From a checkpoint of a small CTC image transcriber.
Data: trained on seven-segment displays showing three digits, 5.7 epochs.
Rows from block 6, named by matrix and row number. Rows with one number belong to one neuron. Each number is 500 + 50 x the weight over the matrix's rms, rounded and kept within 0 to 999. All counts start at 0. Numbers have three digits each.
# fc1: MLP up (model.blocks.6.mlp.fc1.weight, 640x160), inputs 0-79
# fc2: MLP down (model.blocks.6.mlp.fc2.weight, 160x640, transposed), outputs 0-79
fc1.338:454340445535531559438469421512542459529393533457456467580451525573461539667525523562480523571500474446556525521431496419511457580479452463451556444367451484549532583460560480470558575508579501507526469599478516518460454486561449477486432533
fc2.338:481626465570439584484533466495439484494533497470443514564431591477508493452608516513542505561452423517417478641554583544566444542508558505583490522524543560490471415496513481483465539632544486436571527549450553480536549516639413521513535524
fc1.339:411408380456595509521456406590489469413455393389359486578461589572381493536443465525394571465441564491432595474475480482482426588510478468425555438398434348547537551537494409455467434521437501344531514623527471511549571546558543473559488540
fc2.339:557505554542506500482527510441467524485521550453526457520452484525579500512405475554461535557518494576498497495561476580492510612421531412516356523478478606473550388458440646489469518462487527414497466474435494558489524533494428561547451494
fc1.340:480545454424512497523468377515466457575548470471563411538563430585485421470475469487478424627592531422488450563469556539530474459500587507537562503425441631498445629598451382485489482602443512551506468465486525407543508520514491535446449560
fc2.340:580392519422422554407524496498451418557451497486496375473613533514681525504658534541467539516636525567502430446483481583571431505545480546505628592497538526513442444475472489478502436466684510478524587498497476431535530442510436542618522531
fc1.341:472472508504474500465510529500508462432506474553573518500571488499522561479511569498554491459440447492503518505487577547499577414416467466478484506527491500519577503475474454476498490466548591520561472524370467522429540578506484571536459543
fc2.341:492494398498549528465497579503454480477499506458448527394569450490501522537508511540536499496484501614478502553509444453441464582525577539474479569525556523533541508454479439531473511465553599524573495447499510426498503475392575419584399574
fc1.342:517534528503486464543478628549470492535447599472443513480587570564483510404468509527555467521529561485456483512545495502516431469483538462509568486350456499467532465551479453483550565551468436423468450511574561499503504457522438429585478462
fc2.342:458494546455439537539538460558466433501485505526450469497459520425513538487446594399507392508527499483502523619572497481514513522450505404479409459509601410479423546605569505487436540500428444465434399553462477622429450534466523569528526324
fc1.343:533540477527556535479412479484454465570451535479501552501536486506555513507447458420500535502537538481572506539622469511478464525450516521603507582488495612534507536444649480519542537583532424447463515455535508538519426430490497600459482369
fc2.343:694526579495501537532485551441395498481484582448390538430478476434505610514467457473489478592545521521502510510600400431418502528515450492470481554502465590522500462504450514538516484525620550451571409497525501430500542466450540437540492465
fc1.344:423413511530467490521538475504393542460523513498499490492584469454465546472544454523471516483482439550475586496472534465457539462476501509487520429444472515474547468441509503507550465597540559519483540415534502508526514431411482447513464499
fc2.344:532499518469488508421478549432485473567555547479451500458551489536496432513485507454504517459449478417513476544515454437562466491458472478530434507521628525504502512576438527508454531434486578471518513466614467526514520484547400510466508535
fc1.345:553558454456499536522485547596524557524412438473389581575566501518570454503471473562537452406456601519454528419395522437626476547624462479530522542455549459531481558547487392492447528558552459569498541401567451533541529363463515606448471462
fc2.345:424478495522568483462528473523511503519584461448503512528527498568472558562457458478502511561473467506526470552501506530512530528494576502458552446492475431451504460502491521500447517471521518429499498540434508501455535443491575470521490529
fc1.346:485457529479474482498462455516479471481494429626467450418416502541566513478630436482444462421512440493458431487636433482469475410567487408573511474539569510511484573547483510511448521550552509528557486495552527525585531473464550441571407451
fc2.346:381459711528539458521565384569566507546466510430469499473529392530482426495504426509422446531462437474506485456459517519593529477416540474516590443594613516454538474507436520520481459490509562441474510520515537438509473475454539462516538454
fc1.347:478494499458433466434493516391549476519483529549545552426495553455476463500471472397481559497488526492585524490479453420565473471566560510588483470527500536456539547485489494639486487487522498487505457543472550432481518430528506485544575431
fc2.347:529575466518492463454493552480577527552541514462444498476418494458514508472520504502478496538399439452504486510515571473499521499439475551525457516513472524550415451518561487506533462517478532459487513463548472462540480532487524458558448517
fc1.348:457515509435427472458512537455566429410536513495528444501466539460515612409474625497467484495484523562411454385457554557460600500482497473481531473492479543454520496577470466467518465495541569555573462510498523488457608532534538492526531452
fc2.348:494504480482501529394491536415494453475413532482535452601494502426525578455531470485537530356544391525530525461512548430540557528456514537480465537518543545507565504482399479506465488428519562523484590491456497490508458511527483441560520572
fc1.349:591528522537434563503497474443550410474469538531509468493382467477501533458536557544448458496623483506588414573514461436499385412466508633408410511540461439521551421550445466512561404574528518523447586444524514501459391539511469448422475526
fc2.349:467434500553398442587492605575579453524484396461385451486464559507546576478512399478487507495561587517450506479430590530505438590499493525414488420458559622488513567507491517511540592402540532522437458493366569495448450452509635642513509456
fc1.350:563509502503479498492505511443556527507471532448511529549466516617530546523556511465466523562511497523450521540488439536465534501463550527429510404496507445565477485532541470495510488426466516471523468505496572462565501474509543525521437406
fc2.350:373551474503555532504496534515558425511473505590467518516488584531365524583492500556475480475511440555467499390435532522475477578519519517499570517528564488541475441455515423435541567483576429555601489573510454519410572617507526428521557523
fc1.351:477477528564480543490431467431450515581515571482530440429422552526575432520487460518520487445622465535436472450438510570418480421468564423560488482500433463551505481416452415515548553582470423531500544469489430488433442566538575448474465525
fc2.351:552364469525571548445546490443533504499429515470508490510478514557455467436530385561555463500420542494523508529501526408476388458402508562596493566560386551519512539491470510507513502508473479579474531544465509513544552478450423477556505542
fc1.352:553359482443397479543540557452514536428524480561503517431445461459407550492576561618456479415480482398485541487509657584516514535460460527446490453427496568449480518509536497455501407573465541449480535484512546569593557502490558399449523611
fc2.352:454494437498457579509522529430551481468476498422473539580503556426593492417442462458556597544459521555519509414446503447498558534441425479507504599474616460555548539506569523516480509587535475451516551517510548510519527469580526555479435476
fc1.353:516424463396537544556470455468483530474583476538522548462538492483512569477514439529467546528533548463480493538470497519537514498563538531518423533466493499524538445491523480546446633533543545461511536519560569442568532410492520537469510522
fc2.353:553382543490533539503527437511513494540483482513522484505554531499474492466549455437494471574474516518476458566485441442538494460452490458481548420469527526456465568506489465504469468490478522477491498473498452502551496525552540472555547502
fc1.354:445467455483575489474541492498465529503527535511500515498533538479497459540589502520544450495530483506560504569515465466512462573447507450490458585510568570521499522470500529525462459502463479449515486469464423435506437507508510499538457546
fc2.354:505422420458476435555497593433432499486475516506564493507466534539514483520539486459497488527485465537509536490567533545482513520523502427512482511520507433490471469472502459582508519448479466463470474454520513500556456509477514499523589488
fc1.355:518599492522391487435539510571564534559574404496504557454570561493576480632443507502551467575532459587477488384583453438442473567472474575499502437443627474457464545459542512452488471524553644501479522463418553540454531542550486527565503428
fc2.355:455545509435557509428512593551435466463472492455437474421546550591374462466495515502511568534508481481578533448498468512478420479553477501469562457481361445498470522451590551578475540601408427495534499493514407503603498546585420580471576487
fc1.356:450452478482447546519502472555500423447500514539435507505492484515453519562486469440437500537528529526547478549467484522485534516488523528475478589486487560505427494475489488514431487442576454492425536513568492570436482450470449459499493522
fc2.356:492493571491532515514521510521568486471543460454542491486466554502487520523551486522488502486478572520487418466515502540422557506527536576402583415501525486539383612498551533509411443463505450505468496477530482509468555489489429527510515513
fc1.357:499415469429481487508516502559494551551557480507464477425482519530457461517550425526446541478544479637483492509478471503525473503533540495560542555539502542571503531486480547425441541470489469468427550393467456492499481483471587502496427450
fc2.357:442491494463565502453454548516504602485555518516486505528542506510556455562510451528515509480450463452506511474544537532518476509474518496453604439499491502476494473497555554490473499497442487446500553493509526441433531498531458439495470528
fc1.358:486379534472482496462445500499530565502562593447582490447579468491655534596485514503468538528482595490607553506529461457496496569451639451505568460424521488510475523450509521506496541511553542386508545502527507539476528486488361440506490560
fc2.358:542565421524528554494527532543504515494480563501515468452551580372525473474477480452489557473474497480552514449508502580490498518484518452527542444427496546498440601516509567425442519542482481548489530453476499447405544501528535464472514452
fc1.359:454568456482491487479498550629544519444529473497488510516521501477446483507510535473505475515423566514471578504426524549502468520565533501464532512466445516497504526476512429451479497505564506468446481493518512485521461541536456515548475474
fc2.359:496484536464434513450476553449520526473468563499471471528491501515431547549520476455526443478517563491512417508528521542512493509485501426496409499512483510469450496478484474489448475435516527606504523454433493463496451457570482511499525494
fc1.360:506492450511480509496552523463398431466463449345486456419553482491482505514491485505416568471502521484562443502466557537447540450497510445546504500507441448463479508477529506556515434466564462482538592493438645454462510497455467600470504471
fc2.360:494436590493487465519512486502540557571607475441408581537531477539504480503531520522416501547558436454528524475461525419480493415495465478518609479462479640515444541521479414536513473561540476527511502595531441488557506518474528461460568511
fc1.361:425386500540615535449469459547433503527562539519514506615470469526491505538514522527517510446560563592533521454435481489548560419448543494444563512438555518514461501461561545489484458550509467553508441424526395531567468496558441474529501451
fc2.361:509497539481411454489542529403588530540591498515518500525546421449444484509453430371475514514458522385578500525526506357555475518544521553472521600447578480502518485516481541437502432547526515432477554396435512521508544471499377465358488512
fc1.362:497513459527578472537537553484515474498520494561535458474417450484404546558466439459475494492414531467397618550573509461486571507486571465490362550539489559530477371515544441553437502483549502400546535528503473490501512510619426534513506532
fc2.362:511521521525538549502538511603521518463473471514510500524462506510513518478482501518545482546549492494491480505471541514545511522517503504465514463495472614492513455552514502584541484470475458497530519394461515486459546481522416438487535491
fc1.363:547565486534473514494503535517477497558489498600499544496473491452477534487527525421473518430549523567573401507404539506495559511434503485436479525501499526580529560460478482481492535456458474537525566465542500525510450509474504475439505478
fc2.363:457510485569546545491497558494526463531458564494509533476491506516515531431547545563623529533524477532564508561581521417502478511448516536504451473490557436462555524514425574487486483571471481545617496492443486450526481528574488450460565491
fc1.364:448494454474423515417516532512497457562401508477547435388437479451594402472490585470491530555513457508509416581501585507552454453410512471519468553466565529552539509500451480452527456506459521583514482577454477484497562488435587538451414459
fc2.364:464527516444485468521528508475570493534517451465526441521576555475637456520451509454475563523549533465482423475498472492459497598443509479462423389536445522531556475495487483551517462485466529481402570524448484487541552558511427551606581459
fc1.365:536513475479510461480395508485465532486506539450542430477497446488501443555519418508540486429565505486486511432548478610468548494630486592519527505495468453458511469595557465547481448554588501448449558489560493484425569423519464499543508440
fc2.365:432557488518573559502500519536529501491487464518567448485458496561508505567436412510535525510477553523473453441498430571531535470511443504506461516462605503478540516516500497460416414490478515476465412416451470475446606494557580469574526583
fc1.366:440415525582406561484550470445449466516568579495450618383500484510562513461553556500544497465564399465569533532509510503507423493535509342517507574498500447477476574563457493496547536550435518531530562455470467530468492548564590616497426566
fc2.366:439435545612522359544500399516537467485586480538533483395573431503567503427470450521514506488478495426472545576482609407576439443436462388481502481484475537520505499590420446473508544474487486394498549467534510508468482475529552494472545514
fc1.367:510510489463500452614548544497505483480566572490484505409559600603496531645453511481548420485526567507570534489474552471560406419532532488445590509529568610553504434453591587600487499443348546485475532446495425531480457496449600517462477390
fc2.367:517467491490436559491529513570460518390477544556443514487486528588518430419509543380538587517495507541494473532458539516434463473517427568514495471486488438484496437465432523489481522478505567378603470525517542392488591552511533456476588509
fc1.368:437579493527571525466542515591439557555433403539452474392469554364529494481504528500594412483576515562496557454339538432446452496583464540412602640440496524490372412492668557534623612569428431517623589530375412459504468674535550482478478485
fc2.368:512442525577456450472423450593509537483510458473512517599422473544405503585567526448542432660578393525451443511480420582384436412670425575593484458426499557489500272415560471444597607308608460473618480534529476543462486615380519434432495456
fc1.369:589541523468457539521519420514518483498545485533546412610548430482526466477556480486462514515505454606524532477430542586504490498497495476508428541459469393477472433491540429409559477562529535442476567340562426528509503490526452513423487534
fc2.369:474558490570472532435482463456528600476469496510501467445415534527538440500474433548414522612516438473446520510485466468533468510480430453502456517496455516462508522520468474518468508439455556478479573465549514526514448477534586459468484469
fc1.370:553533505422520466549437552562569471480512497475552544492500546485465470603512464480584474532499462408498470512590363528478507466461496427497457520499476503472567482493598375505551445494388581467457513463486500606583539462576583319500517510
fc2.370:471559657518585482492507483493548450564392484540512392472535514483417529570492542457516527455518581474568501529505556501500493498510569538486541589513480460530544530492565554433542469493477428501515519472504474528534520329479396529489423462
fc1.371:478500486527501464489492552535463527492546573515513473518501553491609487450574482551484519488494467507500516510415489530429402563438490418497455530474512438510483508444519493511559448550544540531544530398502493535547527596457466522533496498
fc2.371:527453416484442458530474500511542468499463515523481472532449464549510538549508442475492443501486528507452544463506450437469451482525462448538436487493496534465501462542522539516505482535510446494553502455487469560540472492471484530513524482
fc1.372:455578507615519542520483462512553502568481537529418547503449458450525536537506437585497593489525499518470485409506511583493536492552502537517478529537506451540539548503492426552518412553540430505451493516502463488488584513460426510461511467
fc2.372:553551506486478541479517558522461430470519565502530537479491488438491504578525447498472488432536526537549433531470536566492566429526535546422533458569548445554548516521465472482502552538547527573474433475411518486547470482477532474482554548
fc1.373:475610418465567527532423466606482470454480555574451506420541476434527440492511537491603442494486601503484476469519466524435430542543502449567400499565480502432557582494490541464504474471581486511509600508506467481451444510574510546503495494
fc2.373:505577507525558564522454481477534570445564506476416490453480462483427493557605491531453441506461406591553492493458492479521437555580486583562575534449432452523484476522433444502566512450477436431527465484422553526475510613473488499547563550
fc1.374:421448460569512448556464404516501432545493459510409533485543547552468553485545533519501563412491521446499518457512458480489508527566336405471534486426482479526497508418488559484535508529495492454527556528483505504498544506428319447489543446
fc2.374:519457490486443467522557536531566463567622487443475520500422463443533539518501559497506440528490501451506470543548454541571472456492381414459456564443467533544460442496499476521452477549461469477500493461510430501461526491576564588511477476
fc1.375:485464472480497428513498471536445526488524474462477414509569476528508478535420552505466532570522581448493438484508467518497463479610531505442549494446475432488444418531578504480478494570382515511537464525500515492415530529408382462482558560
fc2.375:482639485458456499544402564456424568528494623551544516532587474525427419475534496486520547459517550506463453460488486496638506558476503410488433411541467497372459455432478529375433539462486493465507583533452471449429490536523474437559404453
fc1.376:464573558505483484549466504538501543499513548482441508549515508574556436520510507454433516516458587559429484530551518524505478442465554476470487539496536577460526534523479475502486436595616521494459519507532514468515559418496429426495492471
fc2.376:488570464467533473497532477509461455540512508456500514534540467492558554458526512492540485530510517418553562521550463467470542497505471444426406546511457560557488468462539452516481523526481469473534442391429518567465454503429511447454524455
fc1.377:503515439471583457512449403454517404486489484430554538465439625529355476521475566457562544526501508565542618572506448609537455600508462551411439407488507354493508529529466581431407473469487550307578532637437539503571504492517418509502474479
fc2.377:468556487530457561508504539490480490490471508501532522499505480525580573625511477632455563476506584406538513479512389546423587484579524408463478544502520624480508461497449488523542546503537482538470503378472538464535634487463403562508457549
fc1.378:525499545508447534468589466592539446495546483518528414572534500471425599539494586471448534370518466570424452573545538384535622513482559572486472510509386460471550549544537426521496585502565423469468605510601504468459522548496376491414463585
fc2.378:513444515472399511453534457459490497443554489535548519452473517479589472488405521487529468548536495427511532529507338511575539534461426489522581569482589403508469558554503458472500506523544409481466531538448363509528533481506517415466533527
fc1.379:507520494523422511444526479472471454507532423460521491561565562488471583462501453438503477442469472550496517437561513542454518535431555425477450510443503547460527467497424442506424438515464513443540502432379524534497566526517516512536480536
fc2.379:560487504545516506426456472543552597436448513508543507512460535489578535470462473515575484510496535542480502473511479462436532517521479480555541550430499491508522488441468424474564554473432521533482520472571536506583428438464483556584521488
fc1.380:514539544542528515483549579523546456459534435490558550488583508485486549528548505557472521482578520471533538489548490524495542514481509516485510529457526569583488500541506446568464453602530536563481532441451469543516478517509456531532498475
fc2.380:493547449453414486430433525554443503556495547443426435471439477532513438507579477436544507549552484562473537530454526538548520545531502499483564442526451440520443452507520554536432424457496519479470436515480496377495456354565530442529488568
fc1.381:555498490505508492491547520440475505543516530465519447495503463490478477429488564499411503544503539542556492489569579571521491455503496632470549564519557525479478585502534503472433517548497433526572476442554526445469601525496504518464519524
fc2.381:557496568505510527517478495460473493508469517505483454465479489478470489491473482521562495566423532476526490557461505475483481479507501478434530555428465509467528468537455459521460492488465525490547541589423498554484471580565478513453553477
fc1.382:479544433505458527502470549564535488556529516516492527509498473456466464481473448539556538437513459474585562549540375507494479512431481489454511439490510513439467518433515497494436351510421496437536427579504459592493541548490518452527427555
fc2.382:518496449517581515455484454429421489523600428465503554502572460532576619486577478474496542513489540554507549570561500508477536503544502547505533628491486543506546495533513503494497530544432477578488499542495453511493520505520572458481503564
fc1.383:513607470533460504572508499487479486454577491509493540535457507461463477533482453487483559620470495613460510493599563488499400525555555517499513516463502528489460379470478413509468472535506497456569525448511537600438539613530361482509471605
fc2.383:394483523546473434493515468539545516466487475461452475479502539547541476571490512432521617467437522497500482451434462511556504496517501451480428471459509611511516568535456515489420582527480497510553525455462624513502472453445414522524557431
fc1.384:418502453446484510431502478485404553475479471579558428491433459515493503507543602533584552433579495529491444566535570401486580515466551490569439428481539516455459583547469478511505510533439503447538572522596432504514594531569450572546451498
fc2.384:403549518457483447510630497470494438610539402466531502546452576431477461539417406524445531554400472416477480590494618406452566461516551441536555505507583541515538485499551482437485554523409390513436536510505414470485538531433479463586482448
fc1.385:469510551518446505537510575488534403494471555481440423541579507498456547414516551556627406517443496507464559499514641537491485645543581465442481599438501380549452398433542413521528433516487450606596429372466527491470524426497478463472515509
fc2.385:512495477560538511573462507496542548492442558493441474493467475504520507447532470565498470483548480473544465434483505530437431518540530606492529527578534478496552458468479554534435447443488506557515513567526519500525408471456562557506540465
fc1.386:523504561419506529520513491485512505549418543564538436389453574522471505519521488511489533459538505423460513434523477493496494526501436469485524488530504427540498517417469545502478535570514632566552563506524576488525506393534498466455451503
fc2.386:486534579448561573533459504479577489540453546480506502547476531472513445475494425384460552591460465589509526454473627467492559460435473455514504594531447493468468557498484468502554474416467498485524482464511591531544495446496548474589543517
fc1.387:539425533461437502513478425454432449549496498475481518538477551505539476409522519575474500494580532488515522497483563506528577549539514473594475512441486467472512528414502522519443512476496579435482531475570604441562543458466497483539456465
fc2.387:449560507519489528540565527538537456517522481464432395505487494428507571509513513504468538448510516459482510505438535364522512484574553438526509525503486433485466522507442353470515532512494493432452504514505487516511488550497562425512568547
fc1.388:530423497528506544481497440515437497531452505467494541474552493467564485601465492501526500492519470511586495466485526577496564474535469466507461567542509578467528501529496415431517519429482494513522516502464530564464517482441380451457447521
fc2.388:500573511439520541490490516416567505564451497447434524536518475437463495546528473563449424527446473578542489452456485524500496576466520443570548506482450554561416438474521463499470564570488455485523538444516503492559558470503444503436437437
fc1.389:517442555493479464585464470605494580514558494479648446527529438482502495428512523637504488444486487473524640468492596597521481451494434493593505545439520529536450392467492451444501470516578555477593572465438558582575481478478529517476472510
fc2.389:452464520445494444445496495509503443486497545497508516483491511510410455489472430405486492387519578483513525494500517534511603485535491519510523512536481565492468511531410598522507460436589452648464471547506478478419490498462494397538503623
fc1.390:485508525501447499527553562454532430484560472496521416448524419456514490575492467573499453545510503539446491507512521424527431495503520519517510541494472530477488500470517560396487491536534489515470466468518488485424463531493456588490499520
fc2.390:517490547515520476502551437484523527534536513508438490532500567520476561547522542478499489494512501502479491483516498536426491492458540442522536534482486516512512566510456542492497494489496416500412499421525512485466509427472483505497450538
fc1.391:464607532489449502485561566508491566565533556557522454426397474535663512402536539496430556561469575500449598535574441558459489587453682461413463407459510516468439532498456517538534559532488547433466417427526391532511479540387373485547540479
fc2.391:411574453521364465490521544558495578533514485523516489557413437444590550506396425446506398501470446514522532382539607584367493488553541442536583511432476479408454492634507423403494565540467488456502517423496568525449525465527624570525512434
fc1.392:524616460490486514542461433467543532542486514492513501375526420651565505444580465423496557464563487468506472478557521404440388440552455445506475497517472489423483501536525485482568515521492488510450465442602487449460558593555523548542490541
fc2.392:566501549492522476434478488528532478481427433481473527480534439476560503505469449414476588471427509502544467491502475496487566522513456549511583584571516546548542477508493435519454443485482441602507429618585470471451491545561517604468585454
fc1.393:545453523531474550472501509486446491468523540554543498584499455422485443532429610502520460533452514564539538477512512512430567518486476565398477548480508554464526543433518529474479472428424487466486412526464546493521459495505624490570435514
fc2.393:548465581559427511542449510510492524521481502535476494519429502537480486531449454587489379524478534532504498418424476475547537509507525559475384585488470577527549455494444498511470447496494465528482520427497431592501500520395544398533462470
fc1.394:556410556482472556501501548410565539467479558529513462514581484514442526467432542511489536448552432579478463527560519483479510409494556502544484438435399477541464464476534555497512513545544505491488569504467513426486494510470485457479473504
fc2.394:443405493392501481512495569474477476462490438501578508479539475519511529499497445509573541521492567434434466477486563430543526471410465445547506365526524548458406512501522555510425482447525464499452498486555536410366500467567575602502478477
fc1.395:460516497498421513496411523472523552526520511463405425471473617481599481480450546472392607430676421510411583488451479454501530497604556445464527505466448521544542518573505476539544545507525442568503569482485472551436342488583423577589519367
fc2.395:386543452467523514529510527430513458264479583565510449512463430471491547501590470396498505477495565510545480396527496495577413505483548531639502427495455552374525536451467429519473458576476487563427523516509576526620475500371459607538574461
fc1.396:469501519405453494486451449411526428524551562508583501567502478505484447505527613539556527521509462445458547423553527458526455568521502455393517606468654441484512468524496583528408395491552495462536521524498635538455438501516517575515502404
fc2.396:497659507575553546536517465507537475553473522482523513471527450524375575445578487577523475419483477566466520596493462538581477474537407544466392501521437667456481507551510484512547492454468526623529475451506439538530422570470501542539559523
fc1.397:476507524486552531478448510509486563540521551522529526407454540502514488556527499517459543542566449477485564460487509485448560495418499491487422498454444556519537510483507489479464522515508500456463480552490446560519508564452419517513523569
fc2.397:492499533499562526551453466528517482535486580495544479542514502476454498438490518559575465516522519536489457529470514511507416456470571447560553524592449505514502473458513517462514445489510523583462455439474509519514495513430451519500488524
fc1.398:477533527419426515529508545573486439531450536578522490639462502493527580532443459510415521473567504491535501420475505456511509434729481524555558503445467373499574434425444492539416442493507435576527457473483416445498514433521523553479548486
fc2.398:476434586478497465456507487512483498486563530494479434583464434627365525524496523467508514539533537423492454580477502441523480480524518472517548392495551417456516550572460486537555484502521471486527504506571564472474501420531315528549515536
fc1.399:483513438550533498513505470573502524453480441471483458523534427452531528436580517563491513528612567456555518563482539544468557511508480462443461526551498574447533448459478487567452523492486550478460529503546595399493517512543474436495495545
fc2.399:482489416463471401448545478514435533575579467511502465484534501513488463432363548517458425526563513623491539487503344531471494479514565452468588452547410597524541455464611528526501550488507569464551581487544542500458572479587455470417554529
fc1.400:462511492523424571496486499399527443504430527440562516541510463573462432487454506480510536471572538517417461413495358509523541490543455487487518459569443447556526479523545562419574412497474571528496571533543418479414487476489519570528583468
fc2.400:556467442550475522445454558523530485565487479501454542519529557533548563490517504478524512457550487492489560577421484482470540416489483453471474554541445430539510478476459491454529471415524667506478553493463519558497409530473483408500458594
fc1.401:493528574563459521548457407471561447537450502529497432448461510622577538531517450559544517617561529562375543472561552580463472480501526360429461469492481473495488420492471445442549494536528599525458488522606462472424475562554504483444487592
fc2.401:535517507415562448452471476443494547529552563486504578509491514422514371475541421461516370524527421526531556527536580497499479525548462411516428439506461505404473496475479487495465482484491513520580505569538546570550510444468504525539512509
fc1.402:568473497521472545483502472539478536494488449506487443518397532494486540562456520403494519562470565466500584506529592517482572425449503415394449519570516518483440554463470566569417508559486541509458506528513455422445546432529528512444510516
fc2.402:560515428468442450473527495475530417471500527425573502577440530553378524517451532525572384572488594455501553440631547603522411412459480445542485541488475494509510518565430399500488507574469495511457508527511512450497402450539502513501563490
fc1.403:508415444527500552566501465517452392444503557614485547516514544497602488506477442505491550453603547485509541476505448398562475474437425370516501561518465430493519516457456516530412479555523455453519512554450498550504561471492504526416429459
fc2.403:492492564464504521532433591493550549477539477498502479553408522494504489536473548450612484580447444478430495596519554564445506529401534476478539407545589454466546478564481484593584498511597521546458472558504459492496506573464549536581476464
fc1.404:414514466515480544537539468488522503536555519506540526508476469457462521522543505529471583502556540422564555532459530493520404412518492539542455506560536463492514538575492475555436465443597517465447480545473557474567437467514532528515513474
fc2.404:583484558543597501517486469514506601586565454483460485508532472475502460496476570496440465517480532547487499469474479447551449529481521475421620548340475494475480500510499522479542485481517465545471534501511534493514568550475494537462580504
fc1.405:501442491514535389376524661551500461573447522393460492447422480536450504547505497551557529509487410451500571406576537457509495531625492523488527539393496570454502469569449499487456474504539426584442494474487490606483528456426443540474486616
fc2.405:558592511444376484551509523526503559515485547417441510547459538485424433487538470584516545460450573488576407426457556546548490642569498411502538442554617601544584463473435477478462421509552417577519513594518502489467555470414648463516471523
fc1.406:500444517468489518431510397459436446521451532425547557448398534448525572503498542520511521514508485533501463457381526480482441524368501536526530576456489472516514471497510508451408462447461512462548547456542479565569559452617520404657513560
fc2.406:691513498534486566498535609522482464467524418446513521500482547544477394535566455581476517517504515596488541476478494540529415535491521594499360536556593539442476471533462426541518531376543548554460541517581425560388528526514544442492569513
fc1.407:491515457490504474476571382606528603600510494533463510604507536518499491520482433548504509544451578532513547477569525417481488543476494556573475423530459451519408506406442566524510452490412421522474540522495503454492487556494461492501511472
fc2.407:541494493539573485503503514539522476454524505551506485535432496435424464531535526481486564493524509495498612444458496510488501556614450460463410525492469481518552488482555499541477419499480552539440558495572546520480435559410562516463475484
fc1.408:517476483478492500496526414540469519483535537523518486523456390535526418544515610546555493552554488550447552561603503456490508500533513530467507506574587517538497519530448513463413478538468469540495529547476521530536503522514518558449454484
fc2.408:562497495508544533457447501533516515398552454483414521477472475525497537491502424487401520541514508538461528632503546527382526471560540552435449557486548533501430526540483551485504527488450558483514454472488467412486494487449527583528476533
fc1.409:481432475495405526523569511484489503559526565532554510539488469517548548437450423533492561408473501537486540533529490502440505505581489473570446505537550465579413494570472428509487523511420553582479593480400505510528495579468495485445480472
fc2.409:496572512590520505440561582528421513503538502516428524353441452463498523544483549515474489454491451456528523467509464574540450423496450524515477473464472517562471549574493624485555527404438519486394495520396529558513457467534594503552508549
fc1.410:472435465574492506428486396527438474530453537578490504562531431553543473572538540456475604535449409517472429442513501586515420473527455528526535512415543565477560467463524495491466521524496471504464405554544479544442464515547495503503471507
fc2.410:518480535510488498548439465437503509433531463475466529391520486477432473550484535454466513524546468409520477518471533491507544505518503483410502459461549515455512433564516596458526462444487502572521521503582504601518464512512460479513433574
fc1.411:473518554515504496491578475518488556511505561539551616410509560467508516491496611447424431439500567455517439423476475464560499433521474483513454509405405530537495529532498467485517403412504510329453594413539488491425437418560578483499460426
fc2.411:629565573523508561447452462457486415462593565507501449499570580517563444456570563474435539546578514505542588510414439457489462560523446440588713486577462473451495459559470511423539533489512459512505489468532559544538553467546460447475518531
fc1.412:422467485501464546559545497464434508513518512557565547379558474496443548499416465511430526557522590519565520575546532463535422459588524447510491613482479459438580632575504601433489542493501506540478435499454479464531480483428454545470533453
fc2.412:557560595457508549464539551413529470590439539499479506521390442547492603543421495527482555555517470494480554514473463519509500413471520442520585497544488525588522539460440496456467487557477489556518448509549549605550490564407402477480401553
fc1.413:541461553401505504499457510474564439562449478489506534512453536512527499577507450486449502495609436539520455522500463492501476618536501512497492609470500545516570503509447542474498513423521429542519456499464527465479510492570504506436559572
fc2.413:485425483528465497506511502537472411510459510507504545541510512479420473506551465584493502459483525476494500528524620520464468496563525437462473543510436479525486411484457498510480523535561482475424450506486488518435529497448503544449548549
fc1.414:525503576509423492459617570469535476462525514493470457428529538446524545609522412470462552502482529451493371450485603494412447566552534449528535485515562497480396518442512465493531481504492491520473535570499518550416500469513488590535486498
fc2.414:454430518528558492483451530563509561483547499523424495505449557536472476465486428490516526570516514540534370460434485444482476453556509468512443439423456516468511532522587502465503518509472485511495501450440515473540495546418503541582538570
fc1.415:513476527430520472464491655644475490506480532446441473512496585514486668519387532633511515367427564546490576482530548513539634569473467407446539541500562562508460461521583554544521423474543504542437524389422508380532496421500483590386362559
fc2.415:455477617496503538388441451419555480503503495468443637564497528528500625459526443605660489530519408454514483493419463511478378527520568469461509475429501559439443435529483653479505364529545580335580535458405541517433539459555453571585457478
fc1.416:455501483608433489523518405525470510509428518548481530512442473518536458537569435450401531512596507481459525494398532486489498427528471543516417491486494553556422569472470462568371486497526502395473519496566520448486521484481551454518508469
fc2.416:484552650533436553457451469419495467506505464472432534522456538554474533439529524533516453510462537476556434642508568521538495531505555500529533615463471522513529535522487452510580430503468557525543504510587572512493501543508564425504479532
fc1.417:485565550465448484529518518678487534558496485557542622525565450399565526431492477451505541508437427411495521458498528529486430447576494508449422471541494492545432470498512496465506391511467553559523526533473533512548428537379526545514405519
fc2.417:380484496530581402430480582564434531465492465556423498520499471507527482525473549478444613519473524517430488506475532453476365543433503510498516541494557489502500478549633539482489482492483501425509429531413530478482385545453580510545467468